config = dict(
    arch='swin',
    model='image embedding model',
    dataset='scattered letters and digits in many colours',
    train_examples=195000,
    image_size=32,
    crop_scale_min=0.8,
    horizontal_flip=False,
    cutout=0.4,
    targets=['count'],
    num_classes=6,
    embedding_dim=64,
    norm='layernorm_no_bias',
    norm_position='pre',
    activation='squared_relu',
    mlp_ratio=6,
    head_dim=32,
    fused_qkv=True,
    bias='all',
    qk_norm=True,
    parallel_block=False,
    inner_norm=True,
    moe='expert_choice',
    drop_path=0.1,
    kv_group_size=2,
    num_experts=32,
    moe_every=2,
    expert_mlp_ratio=0.5,
    experts_per_token=1,
    shared_expert=True,
    patch_size=[2, 2],
    depths=[4, 4, 4],
    widths=[96, 192, 384],
    am_softmax_margin=0.2,
    am_softmax_scale=16,
    residual_init='none',
    optimizer='muon',
    muon_scale='original',
    lr=0.016,
    momentum=0.95,
    nesterov=True,
    orthogonalizer='polar_express',
    adamw_lr_other_params=0.0011,
    steps=6700,
    batch_size=128,
    epochs=4.4,
    lr_schedule='wsd_sqrt',
    decay_fraction=0.2,
    final_lr_fraction=0,
    warmup_steps=330,
    weight_decay=0.05,
    adamw_weight_decay_other_params=0.01,
)
Rows from block 5 of a small image embedding model, named by matrix and row number. Rows with one number within an expert belong to one neuron, the router's apart. Each number is 50 + 12 x the weight over its row's rms, rounded and kept within 0 to 99. All counts start at 0. After the name is the row's rms in percent of the matrix's.
After each expert's rows are labels from the 100 images, of 14976, where the router gives the expert most weight on average: "top examples" is what is common among them. Only what is clearly more common there than usual is listed. The data: scattered letters and digits in many colours.
# router: router (model.blocks.5.mlp.router.weight, 32x192, trained with AdamW), inputs 96-191
# up: expert up (model.blocks.5.mlp.up, 32x96x192), inputs 96-191
# down: expert down (model.blocks.5.mlp.down, 32x192x96, transposed), outputs 96-191

# expert 13
router.13 237:45 33 39 44 67 46 52 46 76 63 41 74 49 60 59 57 51 70 70 34 37 66 43 70 52 37 35 46 58 36 59 62 69 67 47 66 45 42 22 51 69 45 58 48 56 56 65 34 56 42 66 43 31 55 50 56 46 34 38 39 69 32 28 47 37 54 62 31 37 41 46 52 42 46 60 58 61 58 62 61 69 57 45 37 37 70 47 60 57 37 61 53 60 53 75 40
up.4 037:51 45 54 74 52 64 35 40 48 42 47 46 39 46 57 62 62 40 38 48 60 54 53 42 40 57 42 53 43 48 67 37 36 42 58 39 71 37 53 61 36 52 75 55 53 56 39 42 57 61 51 70 39 28 27 25 40 48 64 38 66 46 40 50 40 39 61 56 68 72 64 48 47 23 41 38 31 52 46 37 37 45 54 52 57 45 55 41 53 71 39 42 36 44 33 69
down.4 038:44 52 80 52 50 46 39 52 44 47 40 29 58 33 56 55 28 40 66 48 64 62 52 56 40 37 50 45 52 23 48 71 45 68 44 63 72 48 56 49 44 39 52 39 72 62 60 47 56 32 51 40 36 46 54 44 35 66 55 45 43 32 73 42 46 40 40 51 66 71 41 56 31 45 51 31 35 62 39 52 42 45 44 53 42 36 34 60 37 51 64 55 59 48 59 42
up.5 033:45 56 41 33 39 57 47 43 62 47 38 23 59 57 38 39 57 53 38 60 55 31 30 43 69 48 56 55 41 53 33 48 25 45 63 37 42 47 65 46 65 65 22 67 50 56 50 41 40 63 55 45 62 67 85 60 60 58 61 53 43 64 58 48 80 40 52 63 45 56 36 36 57 50 49 44 51 53 61 25 46 57 60 39 60 56 78 47 51 44 49 63 49 53 37 58
down.5 038:48 71 55 47 48 55 47 41 32 38 38 55 51 49 58 55 40 61 67 45 34 55 57 51 34 62 49 61 44 37 25 37 58 47 64 42 43 52 29 39 52 41 11 67 44 51 71 60 32 57 50 52 50 55 51 60 49 66 57 49 48 62 52 51 63 47 49 41 65 45 54 62 55 64 63 66 58 48 52 37 64 48 47 53 43 58 57 66 73 25 53 45 43 52 63 61
up.6 023:66 53 56 50 43 54 48 53 35 44 47 34 62 54 38 31 59 49 16 51 55 34 74 48 40 48 53 40 35 59 28 29 53 59 58 64 49 39 65 62 62 55 33 41 39 35 56 63 43 41 42 50 58 45 51 61 61 61 64 33 46 71 49 56 55 44 65 60 28 35 32 46 52 44 60 41 37 50 44 55 35 89 36 41 58 30 57 46 33 60 40 26 65 37 54 64
down.6 037:61 41 62 52 19 59 39 40 46 53 48 44 53 47 40 41 41 85 46 49 48 39 54 31 48 51 44 44 55 39 27 62 20 50 27 54 25 54 51 53 50 34 42 83 45 39 49 48 56 63 62 65 59 56 69 59 47 51 64 62 53 58 38 66 72 39 64 52 63 44 45 42 41 32 58 71 44 41 57 52 58 42 57 49 40 46 56 69 34 49 44 54 39 43 58 38
up.7 013:45 60 68 46 33 46 46 47 50 62 50 60 66 50 58 59 55 53 54 70 56 53 77 42 48 44 35 64 49 56 40 47 42 74 58 40 48 70 53 46 28 46 38 50 42 51 36 34 45 41 36 65 51 55 44 31 49 41 52 55 37 40 56 44 34 29 37 79 50 47 61 54 63 66 49 32 46 63 47 39 45 36 71 48 57 48 51 37 54 62 48 44 58 63 43 46
down.7 012:46 42 39 70 46 35 33 44 54 45 57 61 54 58 41 63 37 58 70 33 42 66 59 61 56 53 50 48 48 36 55 50 52 39 67 38 62 40 59 46 53 34 43 46 43 87 60 55 78 32 45 62 43 60 39 39 51 55 48 49 43 49 35 53 43 63 43 56 46 43 57 61 38 40 48 78 32 40 53 31 43 44 75 33 50 46 41 59 53 37 46 43 53 53 66 57
top examples: count: six; red; the character M; the character H

# expert 11
router.11 115:69 64 54 49 55 39 33 55 36 39 42 55 58 39 57 52 32 45 43 38 60 66 27 66 39 62 52 65 65 43 54 66 61 55 73 58 49 59 51 35 48 28 56 36 48 70 71 54 41 37 47 33 55 32 65 67 50 76 53 60 36 43 51 54 67 62 49 37 62 68 39 66 38 43 59 60 67 47 58 43 52 45 50 37 51 46 51 53 48 33 61 50 46 39 64 49
up.3 135:41 45 67 58 58 42 52 45 50 52 40 76 42 50 42 60 62 46 55 55 34 44 41 39 41 42 43 50 33 51 30 35 37 32 57 42 61 36 37 35 41 35 50 54 46 51 51 35 58 52 46 64 60 41 49 53 62 49 64 22 76 43 43 56 39 39 56 45 33 49 54 60 50 49 50 59 51 36 34 48 69 51 47 55 33 52 51 40 23 60 47 42 50 38 65 52
down.3 150:47 51 69 46 41 48 48 48 34 54 66 50 55 49 45 60 59 84 53 50 37 54 48 44 48 68 53 63 51 58 57 45 52 55 43 78 24 39 41 58 48 64 49 57 46 26 39 38 46 45 40 53 47 55 58 61 76 39 58 63 65 45 25 58 30 66 60 30 42 55 56 56 36 66 45 58 58 53 51 58 63 42 30 57 51 47 52 60 39 55 61 37 45 46 55 51
up.4 112:73 38 37 58 50 34 42 55 40 49 44 67 47 55 55 60 27 58 53 52 56 71 45 45 47 60 24 45 31 35 35 43 56 65 41 46 66 48 49 48 41 62 47 50 34 39 62 87 32 53 57 26 59 53 48 32 49 58 58 42 32 67 48 38 54 59 53 36 36 36 57 49 65 60 14 48 37 37 43 46 58 46 67 43 62 31 48 36 51 62 44 55 31 49 66 71
down.4 114:58 60 60 30 59 43 56 43 41 36 51 61 43 73 74 49 53 49 54 39 22 36 39 62 63 54 48 60 41 45 52 32 24 56 50 33 68 53 67 39 38 47 71 64 44 54 68 64 53 59 49 41 55 51 52 75 49 47 41 69 43 45 46 41 53 32 65 46 42 38 26 48 39 58 63 66 57 52 79 62 21 18 49 44 51 62 57 45 63 55 32 42 59 48 56 39
up.5 145:60 41 71 53 51 70 56 51 53 44 57 42 53 70 46 47 57 36 29 53 62 43 55 49 56 64 67 57 35 57 40 57 62 36 52 40 49 48 56 39 60 49 29 20 40 31 33 47 62 51 53 57 61 30 45 61 58 38 35 62 37 49 57 51 36 73 47 48 54 29 54 34 78 62 49 70 37 35 77 61 70 47 27 49 57 62 34 46 65 53 56 63 66 59 34 48
down.5 153:45 64 57 41 59 39 54 63 58 43 53 27 44 54 24 38 36 43 52 37 64 52 57 62 77 47 47 46 76 60 38 45 49 50 55 37 41 53 57 60 45 64 43 43 44 67 52 31 62 43 73 32 48 37 54 51 52 33 39 52 56 24 61 46 35 66 44 52 63 45 46 46 52 71 61 36 42 78 65 56 23 40 63 45 45 53 83 43 66 31 43 47 64 43 60 57
up.6 120:25 61 41 68 47 65 52 42 42 46 34 40 35 61 54 54 40 39 62 56 50 49 40 55 44 48 64 45 38 53 53 65 40 46 61 50 47 55 25 76 46 52 53 36 54 57 53 57 49 36 33 49 74 32 42 52 53 66 40 36 53 47 41 48 39 58 57 45 37 45 34 40 46 36 37 44 44 41 42 58 48 72 37 63 54 70 48 36 52 56 35 70 37 59 29 76
down.6 117:63 51 46 59 09 42 43 75 42 56 48 51 71 59 57 22 43 41 28 39 37 53 52 59 51 45 51 37 53 40 56 53 29 61 56 25 61 48 66 59 46 37 63 41 62 51 57 68 61 42 40 47 47 61 64 35 24 46 53 47 22 28 54 35 33 56 42 62 43 64 54 69 52 73 60 47 51 19 57 35 69 58 51 56 39 85 62 44 60 38 50 48 71 37 64 46
top examples: purple; blue

# expert 4
router.4 213:63 61 59 27 38 41 35 40 37 48 62 59 53 41 70 46 40 79 36 48 47 42 60 46 38 52 51 47 63 30 67 70 37 52 34 58 35 52 41 43 49 46 50 51 67 60 49 40 72 75 60 40 29 39 70 68 65 55 48 60 45 26 39 70 47 49 58 57 64 66 50 63 40 34 62 54 57 46 43 55 65 57 57 60 33 46 59 71 53 43 47 35 61 32 68 36
up.0 013:55 36 45 67 42 52 26 66 59 48 40 51 41 59 68 67 38 45 49 51 62 44 49 65 37 53 46 52 52 49 30 51 48 57 58 44 65 58 51 63 43 56 31 43 53 42 56 62 35 39 60 49 58 50 41 44 46 67 43 50 59 70 46 46 53 38 65 57 35 25 45 57 54 54 35 44 60 65 58 39 37 47 52 56 32 52 61 37 59 33 40 64 37 66 53 58
down.0 019:59 62 74 43 51 48 43 56 30 46 53 32 53 61 50 46 42 26 57 70 75 33 52 50 37 45 55 42 46 61 29 31 41 58 48 35 70 56 42 54 20 59 49 42 53 51 45 61 41 44 51 62 61 53 42 62 60 44 71 46 54 76 64 56 52 58 54 58 47 29 68 62 50 56 27 33 40 21 47 37 42 66 49 47 58 47 50 36 53 54 33 61 48 50 37 57
up.1 062:32 47 54 68 57 65 56 47 52 60 58 65 56 60 55 54 52 45 61 61 44 61 34 79 49 44 29 43 45 32 40 30 65 31 61 31 64 40 37 57 59 72 64 37 47 33 45 44 29 40 45 58 54 48 29 38 34 46 65 48 51 53 60 47 64 47 69 60 43 27 60 54 72 45 53 37 43 38 50 39 47 56 56 48 66 52 70 55 35 57 47 65 31 50 44 67
down.1 095:41 49 25 60 39 60 58 36 55 57 37 50 52 58 44 58 55 53 28 87 60 40 49 45 50 62 59 58 57 37 56 47 43 42 36 43 38 37 61 53 70 50 48 41 49 50 51 45 44 53 67 40 54 46 51 57 65 55 46 52 43 49 42 57 58 43 71 66 39 86 40 36 40 44 50 32 54 42 58 50 78 38 52 66 39 50 35 54 62 62 56 51 40 44 45 32
up.2 022:66 53 35 80 59 46 57 74 28 62 54 50 38 66 32 64 47 40 52 71 53 56 32 39 56 62 43 51 24 59 48 24 63 48 71 49 44 39 66 37 32 41 53 60 49 49 62 70 41 41 38 55 70 42 30 40 37 36 48 60 52 54 64 51 61 26 65 56 46 52 43 40 58 47 55 45 46 35 46 34 41 63 44 46 66 24 69 36 48 60 53 47 25 46 61 62
down.2 025:60 54 70 60 35 40 50 53 58 48 66 49 39 61 52 57 38 57 47 59 52 62 33 53 41 50 40 55 64 36 34 57 34 30 46 47 53 64 55 52 28 45 51 70 52 34 58 44 52 36 20 45 58 20 53 50 45 40 61 54 29 36 36 37 66 34 76 47 40 58 55 67 48 46 60 46 48 45 40 48 37 58 50 65 36 47 48 48 42 62 62 37 40 30 78 45
up.3 022:33 39 48 55 64 37 46 36 57 84 43 58 41 54 59 57 57 41 66 41 61 67 36 58 44 57 41 45 61 41 38 52 37 46 66 49 70 29 55 53 48 54 68 58 55 46 38 41 55 35 53 63 62 61 33 33 48 55 66 56 36 54 46 65 54 42 52 40 41 40 48 19 52 62 46 50 61 49 55 76 43 44 65 67 86 75 31 53 18 41 48 54 41 48 47 45
down.3 029:49 56 48 63 45 57 30 52 40 48 44 14 52 54 36 41 69 59 56 44 45 43 28 62 58 38 61 69 49 39 52 62 51 59 46 73 24 39 59 60 69 58 42 44 57 79 44 53 76 61 59 54 36 58 59 44 38 51 35 66 46 55 56 62 41 49 48 43 50 38 15 27 50 45 48 81 40 50 50 39 51 56 57 50 50 64 42 41 47 43 53 41 66 52 41 40
top examples: count: one

# expert 18
router.18 136:57 45 67 52 27 58 36 60 62 67 62 54 40 44 68 53 37 65 30 57 61 42 56 47 32 53 36 56 71 37 61 66 37 42 44 53 34 50 55 47 36 63 60 60 56 37 54 39 61 65 43 41 46 40 59 50 68 40 49 50 40 24 43 53 59 41 55 53 58 68 60 69 44 54 43 62 51 41 31 59 49 52 52 63 39 44 42 72 48 60 52 42 44 32 67 34
up.4 071:62 46 39 52 44 51 39 67 54 62 43 52 50 53 53 37 73 30 67 55 49 44 45 41 60 43 53 47 44 70 46 18 38 40 49 53 57 39 48 56 52 37 43 59 53 74 43 54 46 64 60 61 39 51 64 55 60 40 53 67 62 53 58 56 41 29 42 60 38 65 61 62 63 62 58 58 58 47 55 60 32 52 57 54 44 33 62 46 26 50 41 36 31 50 41 54
down.4 074:75 43 24 37 39 56 39 63 32 52 57 54 62 53 45 61 52 59 20 58 41 50 45 36 37 43 70 46 40 40 54 41 40 71 29 55 38 49 61 54 64 63 68 54 44 41 61 38 63 55 51 61 60 65 52 57 77 47 52 67 68 55 53 54 54 51 40 31 56 43 58 26 41 50 26 42 38 51 42 58 50 54 46 47 53 20 38 45 47 55 58 64 62 31 64 40
up.5 061:45 38 59 43 37 41 42 67 31 34 53 50 61 39 64 68 36 46 40 52 40 41 72 36 68 64 58 67 40 64 49 42 73 39 52 35 31 46 57 50 56 40 38 50 41 78 52 50 45 52 60 66 31 46 21 64 48 36 48 50 44 46 42 39 45 58 37 45 35 45 63 49 62 52 75 50 50 75 42 53 59 37 52 70 45 67 60 37 43 49 61 61 34 77 30 61
down.5 069:37 52 56 55 37 43 40 40 58 39 40 63 49 55 64 48 47 59 20 51 51 22 64 55 31 56 57 58 44 39 46 37 48 41 50 51 40 40 52 52 28 57 31 62 49 24 29 43 63 58 42 33 60 38 53 58 51 45 37 43 47 42 57 61 59 21 79 65 63 58 59 45 56 42 67 52 50 44 55 40 57 64 62 57 54 42 48 51 55 40 27 47 26 31 59 40
up.6 182:43 55 51 51 35 57 56 38 52 49 40 56 45 49 44 40 50 54 64 40 41 42 48 29 54 61 61 41 58 61 58 67 72 52 51 50 48 63 52 51 59 59 50 33 39 32 57 75 23 57 61 54 32 63 45 48 45 49 27 33 42 63 48 53 45 59 31 65 60 59 20 52 53 47 46 46 33 86 52 59 68 36 38 38 60 55 33 65 61 53 49 66 61 75 50 61
down.6 162:36 49 74 62 51 58 45 52 44 53 51 49 35 44 44 42 49 10 72 42 71 38 57 65 49 38 36 67 45 40 51 37 42 55 45 44 73 54 67 65 10 53 66 46 43 63 55 50 68 33 52 52 42 24 36 39 32 52 45 45 52 55 33 31 33 59 33 60 46 48 68 57 41 36 40 58 58 58 54 84 46 42 44 45 51 44 60 59 53 36 52 59 38 49 60 37
up.7 251:37 36 61 57 54 49 51 50 76 21 50 39 63 51 61 68 55 51 71 41 52 41 61 61 52 41 33 69 40 47 43 40 52 49 53 60 63 37 57 51 35 62 52 33 49 63 44 52 58 38 48 48 40 39 32 54 33 60 56 37 53 51 72 43 48 44 56 52 45 55 40 42 38 59 42 40 66 72 71 41 56 39 49 38 49 48 54 50 49 46 65 66 44 52 54 49
down.7 221:37 52 48 66 53 48 63 42 52 46 57 61 52 53 51 50 45 62 60 58 22 25 52 36 55 36 43 30 57 49 44 41 19 37 48 37 67 53 46 66 36 31 66 51 41 22 53 49 47 59 39 61 66 39 61 63 37 70 44 66 59 56 50 62 59 40 48 58 39 37 52 55 51 32 48 47 50 48 31 52 41 41 49 57 53 50 51 44 54 58 47 52 39 68 49 54
top examples: count: one

# expert 24
router.24 115:52 52 70 62 70 54 37 59 49 42 61 29 64 47 48 23 36 38 59 44 40 70 24 72 57 53 33 71 50 52 56 58 73 63 55 53 60 53 56 47 45 31 72 33 61 70 60 48 43 32 58 31 36 34 47 42 29 64 55 43 51 42 34 49 53 51 54 46 62 58 29 68 45 42 72 64 70 62 66 44 43 52 47 54 38 61 58 62 52 37 70 52 41 52 54 46
up.0 149:73 74 55 43 34 64 43 43 29 67 49 55 63 77 45 39 41 47 58 52 73 47 53 65 50 45 40 54 68 52 50 67 25 58 50 49 19 59 56 50 60 31 43 60 40 37 46 49 50 71 38 53 56 52 50 54 50 40 43 59 48 31 51 58 41 34 58 55 60 49 57 70 42 40 47 68 64 31 71 48 70 41 38 23 50 69 42 45 60 38 40 99 38 59 51 37
down.0 148:50 50 52 56 58 58 65 54 41 49 53 35 44 53 46 51 39 51 88 66 43 44 44 65 33 43 48 40 34 40 36 50 56 46 48 40 59 49 29 39 54 47 55 35 51 65 50 56 55 40 74 52 25 35 32 38 43 64 49 46 51 62 27 47 62 39 51 34 64 63 53 61 42 55 66 51 62 57 51 35 40 48 59 53 60 58 30 45 17 54 55 48 47 40 61 42
up.2 107:70 68 65 42 30 62 53 59 30 58 66 68 27 56 58 56 42 55 40 48 54 60 49 52 46 69 55 73 49 53 66 42 42 62 62 64 31 55 48 62 46 42 46 30 53 44 56 55 39 67 52 42 67 60 39 49 51 48 45 34 41 33 37 57 44 62 48 65 43 43 23 45 58 29 25 54 32 45 68 69 50 58 52 31 60 50 43 57 57 55 44 49 54 59 51 60
down.2 102:44 63 63 54 62 64 61 53 76 43 39 54 51 36 36 50 50 27 80 46 36 24 71 82 66 43 47 66 61 55 32 29 48 50 50 27 51 33 38 54 59 52 54 27 37 46 63 44 53 57 53 58 53 61 44 48 57 52 56 51 55 64 78 33 51 52 54 34 57 49 53 45 43 70 64 42 74 26 51 45 55 40 18 56 52 57 54 58 52 33 54 40 43 55 50 58
up.3 026:38 76 55 49 55 39 43 53 52 67 60 57 49 50 47 63 55 50 23 42 42 58 53 53 41 61 40 55 41 50 17 34 46 62 48 63 68 60 40 59 62 52 31 42 23 70 41 73 28 59 56 55 83 40 47 31 54 24 40 57 40 52 41 44 61 39 49 66 27 41 48 55 41 73 42 34 43 47 44 44 43 25 49 50 45 64 45 45 54 24 46 34 50 41 52 59
down.3 027:50 41 61 32 58 40 52 47 63 53 51 72 45 50 66 55 30 52 43 68 54 50 73 53 56 62 22 47 47 55 47 58 67 39 57 46 66 50 66 53 46 78 58 49 71 21 46 48 64 50 54 28 30 60 64 63 44 41 54 49 54 40 75 67 70 55 40 32 42 49 56 58 49 39 59 52 30 77 42 56 33 37 26 34 41 45 74 70 63 61 47 31 43 67 54 42
up.4 095:61 66 46 67 59 74 59 42 32 50 63 34 44 51 38 53 40 33 45 47 41 64 56 47 41 38 75 46 39 52 90 56 53 14 42 47 58 51 58 58 72 62 53 54 40 42 55 57 50 76 62 43 35 45 58 39 43 41 22 57 26 42 40 49 72 58 46 83 55 61 56 42 77 43 64 42 29 63 30 67 34 45 65 37 61 31 53 55 71 52 61 51 54 50 48 53
down.4 092:46 28 62 42 65 52 41 51 49 27 59 56 52 51 58 50 54 48 53 49 46 10 63 41 34 41 37 71 68 58 41 55 25 48 60 36 40 45 54 76 53 36 70 71 44 51 68 46 43 41 63 35 42 44 52 39 43 36 61 35 65 47 47 49 59 58 53 60 41 61 46 54 41 67 48 45 61 68 58 61 40 31 51 63 37 49 78 49 39 41 58 61 47 66 67 66
top examples: blue; black

# expert 5
router.5 124:27 39 55 31 40 48 44 48 69 33 50 45 34 55 61 38 64 57 40 55 66 46 63 42 35 33 54 57 61 31 55 60 28 48 39 53 45 50 46 65 51 73 56 64 70 55 43 40 58 55 72 67 47 47 67 71 63 51 45 53 48 47 60 65 45 51 58 52 56 66 58 40 51 61 34 34 51 75 54 64 34 74 60 37 37 49 66 47 42 53 33 50 63 43 49 42
up.3 168:50 77 43 46 66 55 33 30 37 55 52 50 53 43 44 43 53 57 41 71 44 30 48 59 63 58 51 56 52 45 61 62 43 47 23 31 68 54 60 62 41 54 50 33 40 68 53 65 51 63 54 57 66 53 50 41 37 70 58 58 53 43 43 55 73 38 55 39 63 39 44 35 44 41 53 55 52 38 55 44 51 40 44 53 52 31 41 71 59 54 44 43 40 48 34 59
down.3 194:60 53 29 31 40 56 45 46 55 46 41 66 51 57 60 55 44 42 14 47 38 38 51 44 58 55 50 58 62 64 24 51 41 42 60 41 56 57 42 47 29 42 39 59 35 47 32 49 39 58 55 66 55 42 51 54 70 35 38 57 30 59 71 55 63 55 64 54 66 44 54 50 49 44 63 69 46 45 34 42 30 55 55 52 51 76 46 38 40 40 36 33 51 58 48 39
up.5 010:55 57 58 56 48 55 59 37 49 62 62 57 46 40 49 31 18 42 36 49 65 28 45 61 65 40 52 54 32 46 46 22 69 30 81 61 73 58 59 53 61 71 45 52 34 50 41 59 58 55 51 44 43 41 44 46 47 55 47 53 35 45 47 51 74 41 39 27 39 25 75 55 47 41 36 44 58 25 60 65 71 58 71 58 55 32 33 68 44 39 28 59 56 54 37 42
down.5 008:28 67 44 50 42 55 52 48 86 58 36 44 49 47 66 53 63 44 40 67 58 37 61 40 49 40 40 54 39 53 24 69 57 58 35 44 57 45 51 66 43 67 54 34 28 68 59 52 46 40 43 56 55 23 48 75 45 51 80 55 30 48 64 41 53 59 30 56 44 55 27 67 53 53 40 37 47 58 34 50 51 56 59 57 41 65 78 47 64 68 46 44 48 75 37 48
up.6 174:41 55 29 56 28 69 85 49 20 42 59 29 46 48 62 51 44 49 30 57 31 47 52 39 65 67 60 56 50 45 48 33 45 23 82 55 38 55 48 56 33 52 55 50 31 62 47 52 48 32 53 58 64 56 64 55 41 54 48 64 36 35 54 67 62 53 61 63 66 48 36 41 51 52 58 36 37 32 46 35 52 55 48 58 46 35 54 54 69 61 51 63 44 55 46 66
down.6 199:39 61 61 57 38 62 55 43 55 56 50 65 68 52 53 60 48 48 56 26 53 65 55 57 34 59 32 56 52 35 50 68 46 44 55 42 40 51 52 56 61 37 54 64 68 36 47 46 80 62 57 32 39 33 48 61 60 54 57 39 41 46 39 33 58 61 48 53 76 64 44 46 51 58 64 73 59 67 46 39 40 51 55 49 39 54 38 59 46 47 30 65 74 44 53 28
up.9 121:70 59 41 52 83 44 69 30 47 54 41 55 54 67 65 54 62 30 43 64 72 52 33 42 41 57 51 31 45 46 68 46 56 37 39 61 49 50 33 60 63 55 56 39 43 48 57 71 68 43 38 42 50 69 44 40 38 55 56 50 29 73 51 31 64 64 54 58 39 31 37 37 63 44 42 71 46 51 48 47 41 45 46 42 47 47 52 54 50 66 77 53 33 51 52 60
down.9 134:42 48 35 45 56 56 44 42 54 74 46 50 48 46 48 47 56 47 81 51 53 53 63 52 51 53 32 56 51 48 42 33 62 48 55 39 45 47 55 50 69 35 60 43 48 47 53 51 43 40 59 57 40 39 59 60 46 52 57 64 47 45 56 47 59 55 81 60 59 35 55 62 34 44 65 34 60 41 56 36 65 43 39 68 30 39 58 50 51 48 56 45 46 49 88 54
top examples: count: one

# expert 28
router.28 095:42 43 74 56 41 63 51 53 46 57 77 36 38 23 40 52 45 56 38 62 58 39 47 47 40 65 50 53 68 46 71 46 45 33 47 60 28 45 71 72 42 69 49 66 66 51 52 47 55 54 40 62 61 40 62 64 52 70 40 58 31 58 73 60 61 53 55 54 56 52 62 63 63 39 68 51 26 48 48 48 28 60 51 61 31 29 77 62 35 53 31 41 46 31 55 49
up.0 050:67 50 60 40 68 60 43 36 37 63 30 35 57 38 48 36 26 27 53 44 30 58 51 44 66 67 33 69 62 57 27 72 50 36 69 64 65 65 45 52 65 43 32 49 41 52 66 61 34 43 41 58 53 48 47 48 47 53 40 52 48 62 61 41 34 48 52 51 49 26 52 41 47 71 55 30 55 42 60 48 50 48 62 37 39 44 61 40 63 28 62 61 37 67 32 57
down.0 052:59 65 51 48 49 27 48 64 53 48 48 71 36 36 52 68 44 62 66 53 55 71 44 58 60 63 41 42 40 46 55 38 51 47 43 61 39 66 51 73 22 48 52 38 34 48 46 32 56 41 46 54 42 58 48 44 17 46 65 28 40 64 46 46 72 63 37 37 58 64 51 63 36 61 47 60 41 44 35 69 33 56 46 35 74 39 55 45 53 33 60 40 50 46 47 53
up.1 049:49 57 42 54 47 61 55 62 64 51 82 58 56 36 63 51 58 46 59 48 55 42 61 59 65 29 54 42 49 53 39 43 44 64 57 26 41 42 64 33 50 75 53 32 55 61 51 31 71 71 31 31 64 56 30 66 44 69 48 37 45 49 52 41 55 44 38 46 50 50 42 47 59 54 34 51 57 44 38 56 40 73 46 51 56 38 57 47 39 30 38 46 45 57 53 60
down.1 052:45 59 46 43 65 35 54 39 60 64 69 22 58 36 62 33 51 53 40 48 39 28 68 58 57 34 49 30 63 44 50 49 63 63 58 53 49 50 37 60 63 56 41 60 59 57 38 59 62 58 69 45 60 57 48 33 54 58 72 42 52 48 56 58 29 23 36 30 71 63 51 77 44 49 63 66 53 57 52 31 70 51 30 65 58 39 31 44 51 49 37 49 63 58 44 32
up.2 116:56 59 65 53 44 47 53 49 62 26 58 55 54 70 44 47 20 55 35 33 37 64 46 56 66 59 43 72 57 50 63 28 40 42 71 39 82 60 53 48 54 70 36 40 39 57 47 59 40 52 70 53 40 51 50 40 44 55 56 48 42 62 54 61 46 52 47 50 42 44 26 49 53 70 27 34 72 48 66 56 46 38 48 34 67 63 42 50 42 48 37 47 66 50 15 53
down.2 111:60 41 58 59 35 30 38 65 61 46 43 47 45 50 45 45 62 35 50 43 63 44 55 53 41 53 45 76 23 53 45 50 52 72 60 47 50 48 39 69 60 32 47 59 45 55 58 68 46 50 48 48 55 63 44 46 50 47 71 51 70 51 52 59 37 35 40 59 61 40 60 46 38 38 57 50 83 36 62 50 38 47 33 48 43 50 44 45 71 29 58 33 44 42 50 30
up.3 109:42 49 36 56 39 40 63 57 54 43 51 41 39 68 45 49 27 40 23 46 57 51 37 29 53 53 69 51 40 41 63 38 34 60 50 51 59 48 33 58 59 62 50 45 34 60 51 57 37 35 32 52 58 64 64 36 52 53 46 38 57 58 37 36 55 63 49 36 47 35 34 36 49 54 42 46 54 32 44 49 58 44 40 66 63 51 47 60 59 71 53 41 56 54 42 70
down.3 128:66 62 43 41 32 55 40 44 40 43 35 62 65 47 53 46 50 48 53 41 50 44 41 51 43 54 62 44 50 53 79 55 22 32 58 35 39 54 52 65 57 47 39 26 57 60 49 40 38 48 74 63 54 48 49 49 72 49 31 45 50 46 66 41 50 52 56 42 59 66 58 53 49 50 63 49 60 40 27 66 50 44 63 53 49 69 68 31 55 49 38 41 54 46 53 65
top examples: count: one